A small image classifier, trained from scratch: muon at rate 0.0016.
Rows from block 3, named by matrix and row number. Rows with one number belong to one neuron. Each number is 200 + 30 x the weight over its row's rms, rounded and kept within 0 to 999. All counts start at 0.
# gate: MLP gate (model.blocks.3.mlp.gate.weight, 1024x384), inputs 128-255
# fc1: MLP up (model.blocks.3.mlp.fc1.weight, 1024x384), inputs 128-255
# fc2: MLP down (model.blocks.3.mlp.fc2.weight, 384x1024, transposed), outputs 128-255
gate.698,246,203,165,111,199,166,202,159,187,265,239,203,202,201,216,171,214,186,175,239,213,154,204,151,192,232,257,200,158,211,169,214,175,216,171,171,221,196,141,214,207,292,206,112,234,244,194,173,171,201,219,216,219,208,198,220,183,183,188,183,184,178,190,218,208,194,242,171,182,204,187,180,214,164,202,188,191,232,143,208,216,209,205,185,215,220,192,236,161,232,228,197,204,181,182,142,208,194,179,221,219,225,251,192,203,218,187,185,162,179,199,200,194,270,158,198,193,216,182,206,190,189,215,273,221,207,231,232
fc1.698,174,213,270,267,206,220,224,197,179,165,165,196,201,221,170,190,180,256,166,208,191,211,188,257,212,204,123,189,227,206,176,208,204,183,192,216,153,198,197,195,152,209,209,232,167,161,202,224,213,194,160,155,192,199,205,207,196,231,184,211,228,208,209,145,184,198,197,249,218,209,213,173,188,221,219,185,188,146,207,208,185,195,211,164,169,149,216,222,234,199,214,174,189,196,198,229,229,208,194,178,204,212,151,220,214,183,214,204,244,211,218,182,166,154,244,198,206,210,190,169,187,193,203,153,178,184,188,160
fc2.698,204,209,174,204,185,198,204,171,257,171,211,165,200,168,238,227,170,224,225,167,226,138,136,184,192,186,126,176,203,199,178,229,166,201,198,161,209,221,167,203,232,146,173,225,207,202,207,220,197,196,198,210,252,219,199,225,226,166,183,187,164,259,181,167,238,157,188,214,255,172,231,183,249,231,192,182,256,188,194,193,184,235,171,175,168,204,185,199,196,183,215,237,226,247,240,240,164,223,162,163,231,277,139,154,233,260,231,216,247,209,166,202,208,155,228,187,180,187,205,267,136,273,204,219,189,189,195,168
gate.699,195,189,194,184,219,103,274,210,200,193,183,211,187,205,206,241,177,233,177,156,128,230,212,147,228,202,198,185,217,183,199,169,192,196,170,180,196,165,196,148,177,221,180,123,224,210,203,193,186,217,220,196,276,238,214,264,238,180,230,229,249,229,179,179,212,145,197,190,209,228,244,192,219,241,181,221,175,167,165,228,209,188,173,177,219,145,209,236,225,197,185,223,233,163,174,180,211,166,152,181,202,191,257,212,188,149,170,183,179,222,186,216,205,232,235,173,285,253,214,196,191,221,201,227,260,186,191,280
fc1.699,185,211,197,207,177,265,146,159,202,231,251,201,238,182,221,178,223,181,263,228,243,160,223,231,175,206,240,196,225,194,186,204,214,194,215,227,216,223,179,189,209,205,202,261,183,179,176,222,190,199,184,213,210,162,208,147,166,206,188,170,149,152,222,200,243,233,165,181,221,130,157,198,153,133,199,195,225,254,191,189,162,214,162,234,173,205,197,185,151,230,214,185,194,228,232,232,222,206,214,200,193,220,148,205,217,242,221,169,217,184,233,167,201,248,172,237,141,141,188,173,231,202,165,170,167,213,234,168
fc2.699,174,212,222,209,229,193,194,234,147,251,216,201,256,182,167,183,171,189,208,212,227,182,196,152,176,209,264,246,193,197,193,244,182,217,175,194,208,237,169,195,209,85,131,156,173,198,179,237,203,199,241,211,182,215,185,225,184,164,221,223,164,184,195,168,190,214,229,198,237,214,216,244,181,191,250,166,167,213,165,169,203,203,214,250,216,168,162,154,157,187,246,166,196,164,201,177,248,200,235,229,257,233,138,201,141,153,183,171,208,222,228,223,211,205,139,214,218,207,231,180,188,147,227,213,196,281,244,216
gate.700,167,202,167,219,209,234,215,199,201,200,197,216,238,186,206,178,183,249,202,210,233,235,156,184,267,193,175,223,225,214,231,168,202,206,164,211,209,240,213,183,270,175,286,256,185,198,180,207,216,204,149,213,209,232,203,178,184,234,180,190,178,189,141,233,156,246,167,200,185,187,192,129,225,117,174,155,219,217,159,227,236,230,202,207,191,211,187,261,182,213,175,243,197,253,166,187,217,188,247,207,195,164,227,233,242,206,221,198,213,249,144,238,157,226,219,199,236,195,245,161,246,181,215,213,145,206,245,164
fc1.700,187,207,227,158,165,190,168,195,229,174,212,237,214,169,211,178,164,155,229,185,188,160,179,238,208,190,221,183,113,176,193,178,210,177,243,192,215,159,178,235,231,129,186,199,171,231,231,148,199,163,191,265,174,211,227,191,256,137,127,224,201,228,222,241,210,161,259,167,201,205,203,220,198,237,153,250,204,211,214,134,170,165,168,181,189,163,202,169,196,203,179,176,231,179,211,223,165,214,201,183,186,168,162,195,198,168,178,253,200,129,225,161,223,170,143,166,150,247,210,222,159,173,184,221,261,175,189,213
fc2.700,226,164,172,173,139,206,224,181,234,255,222,182,254,152,248,257,197,230,207,221,170,222,191,203,150,158,224,184,182,246,161,208,206,216,270,219,184,200,148,238,163,166,153,234,183,166,209,180,166,180,207,192,169,131,170,164,232,116,241,169,244,236,226,186,151,242,216,178,213,227,191,228,186,220,184,214,161,248,167,200,115,184,243,191,218,175,180,196,186,264,193,169,208,202,224,233,158,244,171,203,195,217,176,169,181,181,158,220,245,145,216,200,254,152,214,191,167,213,138,225,197,163,187,214,230,227,194,187
gate.702,199,177,206,175,223,162,204,212,254,233,214,213,223,199,221,249,219,178,186,245,256,191,178,240,161,235,201,218,226,210,200,185,205,201,231,152,207,196,177,227,162,297,152,253,209,171,194,211,201,198,235,172,245,209,192,233,196,219,221,206,217,205,207,208,221,209,207,276,185,202,180,178,220,275,201,237,147,217,138,191,120,158,203,200,238,222,214,182,196,181,247,150,155,196,216,279,256,184,194,199,174,244,189,198,187,228,183,159,187,131,225,164,197,137,153,232,225,199,183,198,163,226,174,146,188,254,214,179
fc1.702,205,228,188,223,199,223,188,233,145,169,189,164,162,195,177,146,180,213,217,188,157,213,226,176,225,191,202,177,173,191,233,199,217,158,150,263,173,212,228,170,233,103,247,185,193,238,179,207,184,212,153,230,164,175,199,158,213,184,179,209,169,207,165,225,180,207,203,123,225,206,217,212,202,124,214,148,245,186,254,215,278,235,206,198,151,179,184,216,175,194,179,230,241,205,199,135,195,221,216,188,233,167,195,198,225,187,216,230,233,283,184,216,197,245,239,161,194,195,228,190,204,176,222,234,190,137,197,217
fc2.702,141,219,150,184,175,252,156,187,186,177,204,175,192,208,146,139,160,174,190,166,179,185,195,172,198,169,202,163,171,178,203,168,199,140,161,235,179,163,207,229,195,133,203,163,164,203,242,179,171,206,178,185,192,202,197,124,194,196,170,200,160,172,163,214,154,224,238,182,211,225,157,250,191,171,192,200,234,184,215,170,203,179,178,197,156,165,184,203,229,199,223,249,192,239,210,120,197,213,222,197,194,177,180,214,168,231,221,208,220,210,193,213,245,201,174,160,224,180,245,186,238,181,160,273,235,185,195,226
gate.703,185,209,148,248,191,187,226,200,162,213,204,142,125,139,174,174,184,163,218,245,230,209,231,186,188,205,187,204,197,195,246,195,240,225,170,191,157,195,211,227,182,161,209,131,120,164,207,239,166,173,213,218,175,183,196,212,201,229,164,189,204,140,242,228,254,226,210,240,164,222,171,229,154,207,227,176,205,137,281,182,229,177,225,151,170,193,175,195,217,192,225,247,152,227,207,183,185,204,160,202,194,189,166,239,221,194,207,180,201,156,190,260,215,197,178,170,232,190,208,231,212,190,240,236,158,228,213,180
fc1.703,167,218,235,206,239,180,221,228,196,159,217,177,234,194,196,221,215,177,167,204,201,219,244,170,195,226,199,218,199,181,200,182,184,237,170,193,237,213,182,154,240,218,241,247,231,198,203,205,242,214,220,233,232,261,202,230,175,239,254,171,220,193,226,155,192,195,150,169,213,181,220,129,206,160,202,254,232,222,209,219,206,268,168,248,235,232,244,193,242,198,176,235,248,190,302,191,194,197,170,224,234,172,240,206,192,224,186,245,185,164,159,132,191,212,218,241,191,190,203,159,242,228,194,217,131,240,225,193
fc2.703,194,195,235,231,140,177,181,188,214,202,140,245,208,222,195,161,211,231,192,173,191,225,144,240,169,239,163,236,186,185,165,234,200,171,207,197,237,170,173,163,180,24,163,246,152,202,173,252,153,217,166,172,220,202,198,233,157,183,192,200,154,214,229,200,187,209,197,237,200,182,230,241,206,187,196,194,259,199,178,212,235,192,198,139,225,184,165,201,232,203,193,164,192,232,177,197,255,206,206,193,201,216,234,170,187,172,189,172,224,193,193,206,226,216,172,259,228,203,234,182,186,196,189,178,232,168,258,192
gate.705,245,161,129,176,208,177,199,174,217,205,251,220,188,170,258,242,230,151,238,157,188,189,200,179,202,193,213,219,189,192,218,218,190,195,240,178,243,230,181,214,220,175,190,214,218,234,193,189,199,200,178,214,218,170,210,192,258,200,200,207,144,193,184,226,173,221,176,185,175,188,194,162,202,203,147,222,233,224,238,209,197,224,192,192,220,218,182,172,167,179,177,231,199,214,202,190,163,203,170,180,166,148,211,182,170,202,188,201,165,206,175,208,238,259,175,165,196,213,205,238,204,214,207,229,206,127,221,217
fc1.705,198,208,192,142,209,176,190,196,161,303,226,197,240,197,195,170,219,187,182,267,232,185,227,161,196,223,307,198,149,214,204,204,168,216,145,166,237,163,184,200,234,261,190,121,216,238,195,175,164,209,263,218,216,209,185,201,171,197,188,160,169,168,191,228,222,197,241,178,164,196,201,235,220,163,231,171,163,215,117,192,217,208,173,216,227,207,195,243,182,241,205,182,211,196,201,143,205,174,194,243,221,238,229,195,225,219,180,178,164,177,191,219,157,260,154,225,229,209,183,193,197,159,190,264,228,261,209,243
fc2.705,187,190,223,175,225,190,200,235,142,239,193,226,200,236,167,168,230,175,161,230,175,264,265,197,212,218,282,227,184,186,221,172,219,200,193,222,191,178,220,187,201,269,240,163,204,201,186,169,211,190,206,171,148,183,205,181,165,243,205,207,236,132,226,235,179,238,221,200,143,236,188,218,160,181,210,206,153,218,197,191,202,168,214,225,227,185,221,203,208,226,192,163,188,162,167,169,239,166,230,258,173,146,270,264,172,135,171,184,157,193,222,196,177,251,172,215,197,214,192,154,260,127,187,198,219,229,203,236
gate.706,225,205,245,190,202,270,215,224,245,153,224,190,205,178,187,217,208,183,179,211,186,203,165,180,161,231,191,194,213,211,224,181,204,169,157,205,187,213,177,196,248,205,264,296,216,212,213,257,238,151,234,196,206,188,245,220,160,218,225,175,224,208,178,191,175,216,192,205,235,218,249,291,230,166,195,228,225,179,210,197,197,200,227,135,198,160,212,200,206,165,195,225,124,185,277,193,223,224,188,196,260,148,172,174,146,229,166,207,194,190,248,207,187,226,210,158,212,146,172,183,234,206,197,187,176,212,222,202
fc1.706,180,226,201,192,184,217,179,222,224,193,209,207,233,192,212,211,227,195,168,230,183,231,193,168,176,206,157,186,204,219,163,194,187,214,187,171,195,193,222,232,227,203,233,222,231,188,260,233,176,159,227,175,169,195,223,179,143,151,228,173,168,230,134,255,169,159,155,162,204,156,219,155,203,175,168,192,214,134,172,149,240,156,191,213,212,193,194,191,216,211,223,200,188,200,217,243,211,199,285,241,196,141,216,171,230,210,185,185,219,227,162,144,248,198,165,201,228,156,154,180,174,210,186,186,178,216,198,196
fc2.706,194,215,184,198,184,221,212,216,246,170,216,177,142,228,261,208,201,170,244,165,184,223,227,254,204,191,236,204,205,177,181,179,199,172,267,227,199,209,202,202,200,292,220,204,228,194,206,228,186,265,177,257,181,262,240,241,189,164,155,184,233,203,199,150,228,191,148,191,216,225,244,252,198,263,258,186,237,202,169,167,227,201,209,169,97,205,240,195,210,198,174,169,205,203,220,142,212,216,211,197,204,207,206,289,179,171,181,224,189,232,219,213,229,227,219,170,135,222,249,236,209,216,208,129,210,250,180,207
gate.707,174,218,238,198,174,190,216,186,210,194,144,192,179,171,192,228,134,264,210,253,220,167,246,178,158,223,226,200,241,145,142,222,217,218,197,182,175,198,225,205,233,210,161,160,185,232,194,193,142,182,224,187,157,195,170,187,211,205,168,230,171,163,175,190,234,182,167,226,228,235,187,216,205,215,168,165,185,213,244,168,187,269,189,210,143,160,242,191,165,167,208,212,178,180,159,256,181,202,206,153,231,215,111,224,178,217,152,191,158,251,175,235,196,184,194,184,211,210,234,209,207,199,209,206,216,201,199,260
fc1.707,171,246,181,242,171,160,274,212,171,211,172,172,233,210,200,205,263,172,236,206,192,150,209,188,181,212,208,218,131,212,252,188,213,198,233,173,186,191,215,178,218,210,219,234,241,236,196,212,185,172,221,185,231,134,189,196,199,194,212,181,157,191,198,207,161,220,168,244,153,211,220,196,177,186,151,217,220,186,251,218,172,203,166,179,276,188,202,248,257,184,181,192,229,193,190,202,270,180,211,301,186,222,187,225,246,196,183,178,162,224,182,176,233,211,191,192,152,252,135,232,179,202,177,247,179,235,263,187
fc2.707,226,150,192,212,192,224,157,160,200,187,179,239,253,227,139,218,169,245,173,162,231,214,165,220,165,212,163,245,170,205,138,234,167,185,178,201,223,236,202,188,203,182,220,183,176,239,216,247,251,200,192,166,153,271,190,248,156,238,239,155,210,210,220,206,207,264,159,229,241,175,200,203,197,164,215,215,211,169,207,232,276,204,213,142,187,215,140,190,158,293,144,204,179,182,216,185,218,208,168,196,205,203,216,127,165,193,172,162,211,160,179,201,207,195,224,259,223,173,249,196,260,231,208,214,186,159,185,199
gate.708,218,228,214,202,183,221,151,164,209,203,205,201,249,189,146,182,214,169,173,180,208,197,193,205,255,181,211,191,220,179,174,213,197,202,173,159,225,253,207,207,169,220,132,199,202,242,231,182,193,196,230,152,181,198,155,227,187,199,181,183,208,258,166,155,144,167,145,257,201,191,218,209,192,228,223,222,188,170,291,203,200,188,236,191,183,240,174,147,206,254,175,182,189,223,177,230,190,214,200,205,226,230,202,187,210,221,246,176,185,186,198,248,150,221,239,248,175,209,169,194,209,212,158,250,157,162,196,204
fc1.708,209,220,235,214,182,216,152,185,224,218,198,197,251,187,152,190,220,169,185,183,224,212,182,214,240,180,213,200,208,161,176,231,204,228,171,156,207,264,224,213,177,253,129,212,206,217,227,178,197,193,235,162,176,195,171,219,176,212,187,177,211,227,196,164,134,158,170,250,214,213,222,239,204,225,222,220,194,192,282,225,174,201,238,195,204,221,168,151,199,235,178,173,160,212,201,244,204,239,195,222,235,231,202,193,185,208,216,143,192,180,215,233,183,195,242,243,170,181,167,196,203,234,174,263,158,170,198,205
fc2.708,200,232,148,239,215,157,201,178,138,206,175,224,168,163,181,175,226,208,206,203,194,216,217,156,162,188,225,201,161,211,201,209,142,221,190,209,193,208,209,202,220,171,184,183,194,195,194,212,156,189,192,113,187,196,232,126,181,204,192,191,135,193,198,173,141,133,188,251,171,210,241,215,189,206,236,242,201,175,226,196,201,122,195,168,167,211,209,220,177,226,117,152,171,205,225,192,226,179,178,239,209,220,186,183,203,217,167,153,177,202,264,237,219,191,246,202,233,198,203,190,200,181,210,217,206,216,115,169
gate.709,220,160,215,173,220,210,190,206,160,249,217,185,191,163,215,207,165,242,204,182,229,174,197,221,224,181,216,210,251,163,136,182,195,171,188,231,185,151,223,180,194,225,186,170,148,155,169,215,170,218,224,221,185,204,212,180,255,193,151,271,217,155,166,178,209,218,233,164,227,199,190,196,196,248,175,192,163,182,241,189,195,231,214,263,139,199,235,216,163,188,253,196,202,203,183,210,146,212,151,145,231,246,150,205,172,153,191,213,238,223,226,194,217,212,200,173,244,194,255,214,181,220,206,221,206,208,157,207
fc1.709,159,197,235,180,161,205,211,210,157,232,171,196,193,160,221,246,148,229,214,175,229,182,193,228,195,198,184,211,247,183,95,192,216,154,203,211,192,190,227,182,210,198,197,196,174,138,186,199,196,201,234,223,199,218,195,215,238,215,161,235,209,171,170,161,207,210,241,194,257,188,214,213,185,242,172,178,155,173,231,202,199,259,244,274,126,202,236,199,197,179,243,198,204,198,201,214,168,209,166,172,223,213,135,192,158,153,189,222,235,211,238,192,231,162,210,178,251,172,259,214,186,228,202,222,196,238,177,215
fc2.709,201,235,216,165,223,191,203,233,162,252,235,148,160,221,244,211,256,195,249,221,205,171,224,235,206,190,186,179,243,220,214,174,212,170,212,248,170,134,215,193,195,242,196,191,228,159,206,156,160,200,190,242,159,221,204,185,273,200,177,273,193,183,184,192,197,181,269,155,215,180,172,176,196,206,189,226,190,234,184,202,172,195,199,296,118,220,238,213,181,159,251,199,206,227,214,237,162,186,212,186,195,195,161,235,215,204,219,266,194,240,229,201,163,157,231,174,190,255,187,209,197,214,214,215,191,218,165,164
gate.710,185,182,211,225,230,243,225,212,151,248,192,177,172,220,188,167,180,207,189,224,225,251,187,215,163,207,271,189,154,261,217,195,192,236,235,186,165,206,171,235,244,157,223,190,176,203,183,188,209,246,213,186,202,187,183,239,223,204,239,194,168,217,179,201,231,206,259,183,147,244,219,182,215,208,180,171,190,189,190,187,242,189,200,185,262,190,175,219,217,178,215,216,226,207,249,116,197,191,233,149,222,166,204,181,242,191,188,231,255,161,193,231,170,162,183,224,183,179,179,236,175,170,166,230,225,192,114,201
fc1.710,219,187,198,149,152,182,184,196,237,164,205,218,225,179,242,248,210,200,210,186,206,169,214,181,233,203,152,214,230,148,169,192,188,182,181,224,234,171,239,181,160,257,195,207,239,190,227,196,202,152,212,217,206,213,234,184,179,190,198,194,243,194,211,186,186,171,168,204,266,150,192,200,197,177,232,246,202,191,168,197,171,214,194,200,168,217,212,182,185,235,189,178,199,177,187,260,178,206,178,234,196,251,212,212,193,193,197,157,167,242,210,193,231,246,201,201,215,211,215,170,239,217,211,203,173,209,275,179
fc2.710,279,156,190,199,194,209,177,151,217,183,248,147,159,180,178,181,214,228,149,182,179,222,202,186,196,226,155,183,218,208,150,191,182,182,218,170,189,180,164,200,192,140,213,217,217,213,212,219,203,146,204,216,219,182,194,225,173,166,189,211,229,218,197,177,235,165,191,159,244,223,183,156,185,134,207,220,218,206,205,217,213,205,213,189,166,143,233,154,190,187,237,179,178,209,166,201,203,211,228,209,203,264,128,212,229,198,167,210,153,208,211,189,177,233,122,251,186,227,222,224,197,197,208,174,165,174,185,214
gate.711,209,177,208,138,162,205,209,146,183,206,172,184,140,196,182,168,200,208,171,202,147,172,214,189,180,183,228,187,160,192,170,130,176,157,168,180,206,176,184,208,198,189,175,167,213,176,209,209,228,174,163,193,196,233,258,174,179,214,177,216,182,147,176,220,239,219,215,191,188,189,195,213,157,190,180,172,177,203,236,175,172,199,225,150,214,185,214,225,212,214,210,208,171,174,171,211,120,221,168,177,198,216,195,225,199,213,200,206,233,165,157,175,176,271,218,223,202,199,185,188,178,148,195,199,232,162,216,177
fc1.711,215,200,195,217,190,210,197,116,167,210,212,185,125,215,201,214,210,164,197,216,201,149,193,193,210,186,230,217,150,210,188,198,178,190,188,183,237,197,165,229,208,144,219,180,220,207,180,196,195,153,168,206,214,192,217,201,233,232,178,214,171,153,169,188,255,243,156,178,194,161,186,224,224,186,216,203,201,234,210,210,232,241,162,190,248,168,190,218,187,214,219,204,220,166,205,176,144,211,200,180,185,181,187,265,206,218,216,218,210,137,165,170,190,248,201,227,210,216,199,196,225,174,205,158,217,165,224,218
fc2.711,215,203,204,225,220,190,215,178,182,195,179,170,192,233,152,177,221,183,184,262,206,181,192,218,199,261,217,232,214,193,199,176,211,173,191,192,187,176,260,194,231,320,202,239,225,247,206,180,219,260,211,211,199,216,174,185,185,207,206,225,156,170,199,251,269,241,206,224,213,191,238,224,217,265,210,179,156,197,219,204,241,218,215,171,225,243,232,216,235,204,219,179,197,231,189,157,232,153,219,178,133,230,210,265,206,149,183,193,183,132,232,210,141,193,167,178,201,224,228,215,162,175,174,200,170,197,185,229
gate.713,219,182,151,217,194,197,238,186,182,116,210,196,182,158,232,221,186,196,180,179,197,138,226,187,165,184,201,181,211,194,167,172,200,145,164,203,214,174,137,158,217,153,199,161,129,193,180,196,216,171,160,165,173,222,230,229,234,177,165,176,174,186,251,207,130,165,162,173,212,189,182,203,223,191,125,231,218,155,229,226,181,203,172,175,187,225,205,208,120,233,215,177,234,145,223,219,177,200,181,175,217,234,218,159,206,218,174,161,200,155,224,225,193,197,201,177,271,166,189,163,206,157,214,194,214,222,269,203
fc1.713,195,248,252,166,233,200,198,196,216,280,181,193,241,250,165,196,177,192,220,217,213,289,216,178,194,202,210,217,142,220,235,223,194,223,198,207,177,206,229,206,193,294,227,188,270,229,226,183,202,256,259,171,220,202,204,165,192,219,203,162,239,191,171,225,295,210,237,176,186,194,184,244,192,189,247,196,197,260,168,221,208,184,186,225,183,191,187,209,261,192,208,206,186,223,213,210,177,206,207,256,192,202,137,232,170,182,213,207,191,228,202,194,222,189,208,219,122,245,180,222,206,266,192,246,182,215,188,198
fc2.713,201,209,213,213,197,195,196,238,201,297,223,172,240,164,203,183,230,156,200,270,209,163,192,148,175,194,244,257,164,225,212,193,185,262,173,191,226,191,137,201,210,149,178,143,202,200,171,201,162,192,220,188,193,246,177,210,149,210,225,188,195,177,168,261,201,186,205,163,167,209,147,228,202,172,198,203,182,214,133,195,226,189,174,210,222,187,173,201,279,253,230,181,192,204,181,189,225,198,202,227,225,228,209,179,200,198,182,186,238,155,201,190,194,206,130,206,212,240,186,170,198,166,182,191,225,243,203,205
gate.714,205,221,184,172,201,213,218,242,197,154,211,211,215,233,211,185,223,217,245,164,257,173,242,199,192,224,195,191,187,216,238,218,200,239,221,221,188,206,189,218,172,193,246,195,230,237,242,211,190,213,185,206,134,187,203,200,225,208,200,258,183,212,249,201,182,183,285,198,203,170,165,210,191,185,244,234,217,183,156,166,214,162,184,191,217,223,175,173,197,197,209,212,184,201,204,201,280,236,249,290,189,192,177,202,227,167,238,214,171,184,170,236,188,211,168,140,172,176,168,202,204,180,260,188,184,197,176,157
fc1.714,224,199,194,216,208,176,188,219,169,251,193,197,194,228,162,180,195,240,233,178,226,162,248,165,193,235,190,180,250,241,208,237,190,165,187,198,224,179,186,186,139,264,219,150,259,171,241,196,219,186,193,222,181,231,196,224,211,186,238,268,197,209,179,164,154,199,268,193,171,166,203,151,207,204,195,194,201,253,188,208,221,221,247,257,232,199,194,211,201,201,240,211,229,183,221,232,229,191,229,244,179,223,228,176,250,229,213,229,159,227,178,172,148,215,192,189,213,210,218,169,188,185,264,198,234,227,254,227
fc2.714,242,219,196,179,211,205,208,211,181,185,228,206,272,268,218,179,249,211,257,209,228,170,264,180,194,218,195,210,227,275,215,250,243,234,233,194,216,211,193,191,153,303,248,220,246,208,256,222,204,188,196,200,149,202,224,214,203,199,246,253,218,202,231,202,198,163,228,213,181,149,147,207,213,216,247,207,237,226,159,186,172,200,214,236,197,172,210,171,229,156,250,244,203,203,214,233,209,192,219,246,187,190,203,195,208,149,235,184,202,179,160,195,183,203,217,172,163,165,211,179,185,201,232,201,187,236,220,191
gate.715,193,165,182,204,253,220,185,206,223,193,143,170,206,196,204,161,205,255,193,187,217,235,200,180,237,199,159,211,221,218,267,183,229,201,136,205,181,249,189,161,245,188,199,241,193,200,201,202,217,170,168,213,188,211,198,189,152,213,205,192,229,186,177,240,180,156,210,207,174,259,220,129,231,132,200,119,235,170,154,195,229,190,189,196,216,212,232,206,188,171,173,256,165,239,216,130,184,149,295,204,194,147,241,208,276,202,197,218,147,228,190,197,136,226,217,203,204,170,220,168,240,217,260,177,176,186,229,202
fc1.715,198,201,228,141,161,174,216,235,209,164,231,247,186,175,217,162,214,157,240,238,204,199,183,250,208,201,277,167,159,185,197,211,200,184,250,169,186,189,179,265,171,141,210,202,176,186,214,203,182,222,220,203,176,212,220,187,222,178,135,194,182,217,273,213,185,184,213,199,151,162,198,242,176,238,162,227,223,184,181,179,192,167,193,170,163,154,198,210,279,195,165,208,195,213,211,234,192,249,140,135,196,229,170,230,163,206,211,175,202,168,192,187,227,145,151,158,181,229,182,223,173,168,145,190,173,182,206,215
fc2.715,200,154,157,200,175,213,226,200,207,240,190,206,259,165,213,249,181,147,192,167,193,210,205,170,173,179,197,211,220,198,202,200,166,223,206,196,187,198,120,245,155,170,157,191,169,195,249,154,185,188,236,233,147,138,203,155,191,154,221,195,245,198,228,179,178,181,234,187,198,229,173,273,170,220,189,241,170,214,174,189,133,163,200,175,167,217,178,191,229,266,186,179,177,197,254,243,187,212,158,207,190,258,185,150,155,246,181,224,239,149,219,231,234,153,217,214,175,211,119,193,220,193,182,187,206,196,212,182
gate.716,202,218,246,192,142,191,204,212,193,180,212,281,166,163,223,223,196,159,233,198,162,261,221,204,155,225,184,192,154,212,148,202,209,185,199,168,200,213,182,239,240,219,197,192,236,184,235,270,196,170,248,145,219,129,251,188,153,200,174,159,180,227,187,240,123,140,143,176,227,219,234,246,213,172,187,168,231,180,185,182,206,215,234,159,135,197,260,206,180,236,167,209,166,227,254,160,174,207,183,214,159,239,159,227,224,209,199,216,267,237,186,187,226,200,146,209,211,162,193,236,223,196,187,195,212,196,158,232
fc1.716,212,156,131,191,251,203,209,152,184,188,177,140,207,226,173,162,193,187,216,182,236,136,174,177,190,199,198,206,239,209,256,213,175,198,204,173,175,168,207,199,137,173,156,138,185,191,152,214,203,224,182,221,191,202,140,174,256,233,188,261,223,181,224,192,234,223,241,243,202,187,190,168,183,244,200,237,157,228,207,225,192,151,152,223,207,185,198,212,171,151,194,171,210,187,180,262,191,173,186,148,195,199,188,191,193,183,159,196,152,222,227,214,163,125,228,202,228,250,216,201,164,196,207,209,200,190,166,174
fc2.716,208,170,155,187,252,190,195,215,190,265,198,197,232,205,159,184,195,243,181,215,213,176,191,180,193,200,220,221,192,224,215,244,179,188,185,173,207,177,214,173,190,111,168,160,160,197,138,180,160,174,167,225,193,188,139,187,252,231,218,223,198,186,234,227,179,245,283,223,206,164,148,149,224,179,158,231,117,192,209,257,176,207,151,248,302,221,172,194,182,179,214,199,229,208,185,208,251,185,185,167,220,234,217,159,229,207,181,145,207,169,237,196,157,191,220,211,252,238,164,200,173,140,205,271,175,210,196,213
gate.720,212,163,198,188,201,149,242,252,243,225,201,265,242,228,186,232,180,207,176,170,194,232,184,213,231,234,212,195,195,213,177,189,173,218,210,216,220,186,137,167,166,196,180,165,210,267,208,174,169,228,169,201,196,222,231,241,223,171,188,218,246,251,226,162,220,164,235,195,172,206,184,229,220,247,206,234,178,205,160,243,177,169,177,139,243,196,194,211,192,197,226,167,192,189,184,203,240,159,196,174,189,183,270,212,193,142,137,202,173,194,210,242,194,152,219,180,265,236,191,178,200,217,222,222,174,176,196,208
fc1.720,212,180,206,213,190,147,227,210,172,188,199,210,199,207,174,226,204,239,152,153,184,210,154,194,224,195,180,216,191,202,190,218,195,255,177,197,180,176,250,208,182,153,193,144,215,261,210,172,185,235,216,197,190,201,182,238,188,183,181,199,242,232,237,156,233,149,222,220,187,201,227,208,200,228,203,204,201,148,203,222,213,194,181,170,233,223,180,197,208,230,188,210,157,213,194,158,181,170,142,132,224,183,214,265,228,209,181,199,168,184,200,227,214,233,218,206,294,207,216,236,233,190,220,212,163,173,175,233
fc2.720,177,182,127,199,197,200,211,141,259,196,198,219,165,205,184,205,209,247,176,253,147,233,202,200,217,192,213,173,189,196,219,163,266,183,213,231,172,154,248,225,203,324,256,210,212,216,200,165,153,178,190,223,228,184,176,166,213,202,168,205,250,233,195,238,208,196,208,160,148,155,116,185,187,152,160,227,211,197,200,227,184,177,163,143,156,177,220,247,228,214,204,204,174,250,200,166,220,181,216,177,196,167,223,228,222,198,175,173,201,177,194,191,242,206,212,162,212,213,153,194,203,188,138,267,215,199,178,217
gate.721,224,176,194,132,192,151,207,164,145,269,221,241,232,192,210,215,190,210,192,221,198,164,212,163,181,208,269,187,174,230,194,184,161,185,159,148,269,158,153,185,240,248,171,124,206,222,205,200,178,203,238,207,199,169,209,198,169,193,205,169,139,167,187,236,194,209,191,170,167,192,166,194,226,168,165,163,184,191,142,205,235,253,167,192,198,203,217,225,153,219,202,178,197,190,179,151,264,189,207,203,208,253,253,181,207,228,208,163,169,189,195,186,158,226,166,190,199,183,178,199,201,164,206,262,251,224,192,243
fc1.721,218,162,179,141,181,176,197,222,194,223,223,236,204,176,228,238,207,160,224,204,180,188,218,168,177,183,263,212,185,237,238,177,190,204,206,169,262,218,205,164,279,174,179,179,227,216,196,219,192,191,199,228,205,169,199,180,223,185,213,173,157,181,199,253,153,230,187,189,162,214,199,202,232,196,156,167,235,238,213,207,212,233,165,211,229,219,225,166,190,197,143,221,190,231,154,209,186,195,186,217,192,184,250,171,188,200,201,222,190,208,168,206,228,222,172,204,171,202,180,218,211,196,187,269,210,194,165,210
fc2.721,194,211,217,192,220,205,191,239,146,214,179,243,183,228,172,170,240,174,179,242,175,271,271,226,208,206,267,234,201,212,220,167,248,202,191,232,191,166,231,183,173,316,230,189,210,188,182,185,223,207,197,184,147,178,201,174,179,249,214,227,236,146,215,236,167,265,208,212,141,216,172,212,145,182,207,213,163,197,210,189,217,156,235,226,220,185,229,194,204,190,188,151,179,166,147,190,229,178,225,236,181,144,255,247,171,109,174,161,164,208,221,194,186,247,167,204,229,225,201,141,242,127,196,203,204,228,217,235